A small image classifier, trained from scratch: 24-pixel images.
Rows from block 5, named by matrix and row number. Rows with one number belong to one neuron. Each number is 500 + 25 x the weight over its row's rms, rounded and kept within 0 to 999. All counts start at 0. Numbers have three digits each. After the name is the row's rms in percent of the matrix's.
# fc1: MLP up (model.blocks.5.mlp.fc1.weight, 512x128), inputs 43-85
# fc2: MLP down (model.blocks.5.mlp.fc2.weight, 128x512, transposed), outputs 43-85
fc1.252 081:464559510528502499497540485505486486481549540499512531473486525513474507528504539520491484499497507511517472475502526514490516539
fc2.252 089:516471481479520509516520504520516540506486457503523490526490493481542485495463465515489509460528518494508448494527548506492494482
fc1.253 108:482490495484471506530505492496523540492487474533504453519504492521469496480459534454474590471507490506512463534487497506489527492
fc2.253 099:544450490480474476495497512487506498497513467478467479524509482544532512486495523530468508512460480515482495508516484503494517449
fc1.254 098:484486478494497497514499527503508490456456497531489506490460486523506478497491513492533483454433526469476477491530489527549485540
fc2.254 105:496475510552453486474460486502478542493479484557509508517502497485518561490464542486491525517484486471520489502443526503486504521
fc1.255 090:520519515512541507557507536486478511487497483537476486511502515542513480456498495458497504515510495475506466497512516509472498487
fc2.255 098:506509499508473546462537465514519500491472459494504529508523519512525450507505529473531556470490535479483469461489483510465479489
fc1.256 121:471456486487523501485473518471496497519494501536527513488481472461522541529486488519548542511497475454542521474512513468514514482
fc2.256 114:482498466496527522505534498489497477457480497498505508479500477485493516518535537499471464469473537517505473496493488489516478527
fc1.257 099:465484518479477530522502529494486500520545506476562504499504504496522486530531509522487487516528501517461522523476468466534531479
fc2.257 101:489480524549552446514523488510526505508485532526523472494476478528462504484509492471475486511512509473552512506523513539525467529
fc1.258 091:514552515505521485507481526502500503470516517489453518503492488511495495491508478535517497464542469503457449533529482495482520510
fc2.258 090:506473509521500473531472516442497472520480467479516502524485509484532495505454503534510490477509537523510475492499518471481485487
fc1.259 111:516467504538490490505551501507569486488543530432514518558494520495519502481468508491503478478514512473460497514486507539480506438
fc2.259 116:539493512512516537491510528522467479482480502494521521466491481473501513502506502511496501489494458525517495488548489475521434537
fc1.260 100:468521497474469489480507522492465508471483467500500493518487549485523494501486516461453488497508432562532489551450480520538471498
fc2.260 101:526461494497476465527504489500487532539501483493456532474529521497482498495531516515501521551501528503469529474500541519478515513
fc1.261 088:491523486478472472501467520489547492501552505519530474499517533548428535495528511500517469500545520511508482482525492511476528493
fc2.261 091:473516524495524511498517523492484491485547474496520529475488483519510497498501545470497524463489505509455499536479532512449527530
fc1.262 101:521509493439542529485497479533506548497508476518492518487467498486477490470495521503527443506514488453471493504496480489488504524
fc2.262 096:546498525470486486528505515535465442545498482512500438460493533486484522528501484519504500470524497499479528484513439474477467481
fc1.263 106:512520514516520546486483522524499494520483465488502543495485496489511540517462509457500433460504525495494505500521510451498495553
fc2.263 102:500497531471512487486501509478542507507507500482466508474480514486505448461601503470516503499495522567463505529496509515471520513
fc1.264 093:516537484535481509493520490491525481517490498543486465477499477488534475463455485500464545506474498517509493453458443476503485536
fc2.264 087:482471517492522482483521483464481542480529452455505551466496521486491541525508512505548517545495486477465523565489542479527505467
fc1.265 108:447482508469517527498500468526513486492508504496525471518517494504442474480493531489467494551533509518496507560491513515506506508
fc2.265 104:555473512507524525486549515477482485477565449497523514502475503496462522470490478514506463506499473531534458519578475454441463501
fc1.266 094:483493492529493504530517515470471550512488482511464490466494576492520473537495524523511473551527525535463515517486478502493478520
fc2.266 090:464458544521457568465476466524538504515485489468468502487479430532460459476488456490504553489495514475474507501477527490508515474
fc1.267 083:492477538464513460533451488502502499493462534523442523536499496525489513501515507502477520510518531496496481513535474488547526497
fc2.267 088:541475506500544518491550493555462487505509517472521491496489514484465515503482501517496522557507481475474517490471484498505479529
fc1.268 097:528436497484506500487472493476488520436477507480492533546458438478511484505512492529524469547541479544491528478483540534486507469
fc2.268 103:476528550554523498510511479484518457458542494504480481456516494490440528487510501505468480492486490483466499506498512461508507542
fc1.269 100:503526491491493482522496484470505470530512510535497515503529469463417462499483463523472518473510488498435489481504514492530554515
fc2.269 098:507470490446544525488512454526491482506493448484526522483471544501481504505438494464449480465516430481520533468520468501499482551
fc1.270 122:507469513465511505488513529488524484478510522486527472467499474457473523474522492486484537519472501510526509465495528510492490522
fc2.270 117:452522479513504535500522484503528519522489515491483535459506524471436537493498542503513505488535497496495486509524510476526509529
fc1.271 092:505487491525495507464519493470428493475484510530483474520501501545520520426480535481510576510525498494526475504502520510493531470
fc2.271 093:476510427486500515507476524511509498501478498478448515485504527469485490550495473491473491509507535524500504531489451463492469539
fc1.272 106:482469470473502506490535491468494537499484474518521506513511534529494487518471537488493511481529514460449476496540530528489518501
fc2.272 109:524514527487493510477480505514515480540537479464503512502485488481474507497457457491511548480464513529562486515540486467463533470
fc1.273 105:455478450474462464543488483508509497550468517471501536518517482535502479501512511487467490519514476487521546535523493503509491517
fc2.273 102:509495522512536518472519480543477475461520482497537469503539545514477513500487477508468480547473523488520477527541529468446501473
fc1.274 108:480498489509502435517492458522500473471477510506508493531523527482494517501503487461487479513515515502516493474540512489509553492
fc2.274 104:490523510472492522484478477472477485453506507522498536476459504467484531489493491490470469518541480468485506525537513516513490494
fc1.275 096:514548499491486508494464474502484473476491454511467481490483478519533459510557524497484454504507509485518528453496498489539475535
fc2.275 104:470471531555525489520537478466495503505540518510456529488493489484450503492517481469538529485465516485511479479507542471535509507
fc1.276 111:520512523455524524501511527470516503479509513481473474530528474498453520493528515526466473479512505553466532525511452513479461480
fc2.276 112:514501532523517504495500473501485520500524481504560487518467522487503475483484468461543511510508504531466473504521530467496518511
fc1.277 093:514536529487484523492501505491505529460487503486495534501500467500479537490482498509453493487500544506480498482552493531488518493
fc2.277 091:471518509491506503493512496537517487529482480495475507504486501523509494509533523469520489488500459522498517528480497476526484531
fc1.278 087:499484464509481514495552507516507506477519539543513490510444475488489498498504491528487488474485542540527504528553503484478472496
fc2.278 095:488476515492512489523464494467484493434514515490480539524538510503500453514496476482515529486511510492455488484477499524468541486
fc1.279 106:487469485564470486542521504531474509495524522482463488519496537513542529502539521475528472462463498493496493504517513513478498490
fc2.279 105:495484513494499537466463502553530528496496534554522467527482476485501510469523452505535479525494499507520508487516480502513514541
fc1.280 104:476496508546500517515455468511477525558534505491508515492480459468492477506508499468497505465468526477506551527536526535496483495
fc2.280 106:452532477461490514485507569498482511507493495522526473516531497474476477535566470453491468482521518486505502503526480531496492453
fc1.281 094:486470511501497538503487482490487540498521507485471487465508515512471459508489524484536482479445503540527452529512505478488559522
fc2.281 091:508556501526464515521490494540533524463497493523510542513462499475473508539473502536480490487518496471480498480501486512497473479
fc1.282 085:480539512512481489495489497509505487547529482515505489509494504513532540501496489537496493505514510507489511480497462528539536522
fc2.282 091:456534499484464538511529498509506458501505506480514556496507485525502462526537528492468563486492527516481507470525489492548533474
fc1.283 104:505499474514530501505495509502471491464493513489465507520551518475502538502478525494542508517528469503513509517522493509514495477
fc2.283 097:473455501485538509493507514531525471502497463488531497481474522520483511501509480496502514508474502511477503476500457540466480474
fc1.284 122:488500520485561460486484523469478474455498463508445503520494514480510466477536468469513493516500538521541516500515474513499480501
fc2.284 113:482513467487496522557521501517490517509449494524463490482469524525516530480494468487506448512534519500480457499443478480493504500
fc1.285 106:535461532500506479475477480494493512479515499456452456509520461506506473479523523505521469508517491518494489491482459545523485511
fc2.285 112:516504516491489455476495513496499473558475498519539532500518492472526567539490479507437533542486487523484500509552495465536510529
fc1.286 090:532483476473480532500483525488482493471469490490457554514504510522509487499487530504497484467517500447526542494510458547493518488
fc2.286 105:511497489512504478517470459506492489485515459501454482503486522509506530525516521446506513512518529495483462466454510428504518538
fc1.287 110:503463495502487502491491473434503477512481492512534489496529526509472489505486472507484499488508532474476505457501516469463512490
fc2.287 112:488513532532505518472490475518482517478509493509459501498484467502468540531478506509460515539476466538466498489496467465544432498
fc1.288 087:549503492545507472506465458483491459469510475532488495502471477543515518467519514488516460543549481506494455482490499505508523507
fc2.288 096:502481504523520530456466469484530523459530473501521485534524501459515521500515528474496526454485463517507513521529569509500474553
fc1.289 098:472510525504482444503499449510492532506489500509493529490457520496463503474501554532504508498500481484476517515499509533532484502
fc2.289 093:532511516508497538531496527462480478454491474538502530518497438508514524521511478540505480507481519524511553472526483498458478451
fc1.290 084:477490522495530503493545508484521508469486466473514521491482492480504485569520497502497544557531487518527467504513492513528510494
fc2.290 086:497488528463524496495478482526519494471518532536497480457461480453545482493521470532473476526482467507505464513529499482492498540
fc1.291 101:512465547502540550473519487466484514484525502495503497491485483490508501529500520531519547489463494550505528486467493488496502511
fc2.291 104:503515493499505526490532499525475505501495488522468500444518501483537505499476478535471429479516468532506477551489517511530534526
fc1.292 083:499516526487515465491520505531492523473545544459528525493435465472473515496478466513473469499502486504501453472539503478477508510
fc2.292 087:536506493501497515471488468507502491481478505505462545490535536481464472523525503448505488484510485457539514516526523495515530495
fc1.293 114:521539489542484510525530535540524443512509494515491502491491515498538462475507474473515479487483519475535533484520487458508523547
fc2.293 104:500483524487503479471495500471451499443510488516416514480524484517492522516478534522434516518512519489447483474504514551520496529
fc1.294 104:459459510511503546514546529482496497487451513524449505548515517486512463476489469462472497501504456471461477501514523487491490506
fc2.294 099:464524502520471514510494533532510512469490484499492507472444515491528549496515513562544489536460504502480516471476542491520506480
fc1.295 120:536457549501499494503466503522533510488486497484511504512499499454527501490517503537490457495520528522500528463470425518493493499
fc2.295 115:498460529497545500542526466462479419506535528526492505473513473477508525457528494506505499465534488473477522533514511494522489532
fc1.296 092:499522508530515482538500483492516479477542508478514499478497451513475495459540502535477495526497469522496518485463459480496485491
fc2.296 089:486503471518472511483483484513503453540474473509444525556497547477489475540472477490493502504496509493502485537501479481524483529
fc1.297 097:509490459483518520510531513524501496482511464495472490530525502495453523477516496495511480506496493491496523499495483491458496483
fc2.297 108:499498507502497512554495522494482507476498451483503561524478509456471494518513460481483494476495506470504495507547515480479528497
fc1.298 105:440423455451462488509500505481488523492545484479513500516482544511501501510512505503480478484539484509476470514506447533517513515
fc2.298 104:533500544516479546516507468467470524524481502516523538486511516498518488467476529453543510526450532485474511549496486523500468490
fc1.299 079:464506508489511511477495476477467470528526505577544529535450538462463475539533477485515513466562479513504533497466492484542460501
fc2.299 087:544477489477465481491534548495532491496559509479505496478527512525517526441499466503502518484487498503495469480524498482452524527
fc1.300 098:547454523506451507471553478480459504457488501502535509521551504499505511517497524500489524492479462469521478524498524487484482500
fc2.300 096:528527498545510501493532498492496463470521514518483520502466509451496503490457527510506503515522517529523474467479515478507441463
fc1.301 094:439482506468531530450521489479512479487520476546480487538497504502462497450459482500480505505506472492519467504539495530484487513
fc2.301 089:490500526545528492480511505484506507517519477479470509481504498555500469524497530490481523487509492527497514463508444474501514530
fc1.302 097:505504499516470480497522507489504508510514494460495558496494517484479483558511524506518534492497503500538504497468498509475470508
fc2.302 090:473520466533481530483499537550502530513504533505483462491503521488504467470474471518534505511484506521487487508523534480519498498
fc1.303 111:486512457489492518475472516496511464483520459485508508496532474468496549496482481534502512515458502470487479477488530490451479460
fc2.303 112:507549496544516480508539513528501480482483522550495511509458525456504465491514502501541465501571468508494460514540505509527506508
fc1.304 112:483541485468502463489461448519500489454468519503506506505522511447528461512514537492492516514524473494499479485459526540458529506
fc2.304 119:492480472501475543451511499531517442523524461517513489497530496509509539499468502481532472454494528482509507482488519505483537521
fc1.305 103:479509536484525471489503487515493541516515532482553507489502542523482494468496511476497518465496532472529487503480500449480517533
fc2.305 098:503570495522476561503513525486504501515453484492493495475469518533534528515527511522486502514515502518519464519488497471509470497
fc1.306 114:467509507528468468486497505498498475471504506471552517496493506531497542501516476515544507485470546476493444478497526508508502521
fc2.306 121:518494470533497482555515500522464527520528496481529547487511544468509478545491498511465459545509465477501501491522494512477472524
fc1.307 106:499438513467518527493473466525478522502513491502519487494471511523469522482524522468493485506515482502573516508478491524541500470
fc2.307 107:510540534514534463505542510500483510516489543496494491549483494480503490520523524481488497502477516480461525442482467486493460541
fc1.308 106:505507528510512535487509480478456487497475464537501474480497548492506482474492484528506503524499512463533509451486504521512525499
fc2.308 121:528563474494474509502491515539472511482539485507477494518484512524506550468540504458515538528510477523489494441533530508483491538
fc1.309 098:565535511476509519521498474480516523496521488551557462510448483548465507486510484513512513487472482485486551506505484511504460475
fc2.309 095:537472550521549535529517492543477487475458505477493512525479514493518489485526544488468506461522489550509484488494502460464502528
fc1.310 118:517482520480491530549490489508475506497481455515499510520503485498488528494457524507538538521534486498509497546546485511492487463
fc2.310 115:517518508521545501537509510521489498473557474481486479534531501499520498518491450501436518496492537496507451445511479529509552527
fc1.311 122:499505497495496473495484504501503545507499500498539510497506502478512459482469430480454493547497508478504485485499498503484496492
fc2.311 108:455564465456507479458493511522502471509515544466474510486510549493481526453508520455492498466500474522475494501536500479499468507
fc1.312 105:527475521519514521486516490489566515520520488506503536524482480506513509456498528457583507528487485488478495535516474534496497452
fc2.312 095:553527502485492483505485534474495471480493521533485456552518534461519487500520509511458517480476488524540487470489481508524473540
fc1.313 113:516492466461539512494491510461470495432505485527476541494478475539517473496518522495497556480515515499535529481542540476438526517
fc2.313 107:489491546490497498518500465524533491487535505506501458514443527503530529496479480521491432538524512501492539456491524453544504470
fc1.314 109:528543491483480533502542471487475490486512459473504506453483555512501525500495477481459498500470481518483496516461485547550502491
fc2.314 107:499475473447507496531482475490526481493514490521510501518485488501489477505542500499494469498528450492479481497509531514470501474
fc1.315 119:525518455515491501484476486499485488496515464511497504521485502431448496511483482489524516539499447455516495533519528527437481492
fc2.315 124:505483490516522499471507549528481477452518449545531507491478513497490485489493520468507473497523519530466500521531543457526506491
fc1.316 110:532498462504505519472505482541564507488526465516527491491496472541557480472495522522519476517461530489525486499505518458468501527
fc2.316 100:517529512548527512473539502438480476477508509519548497509499548459473508523483505530497530512482450486512513482485504481523473501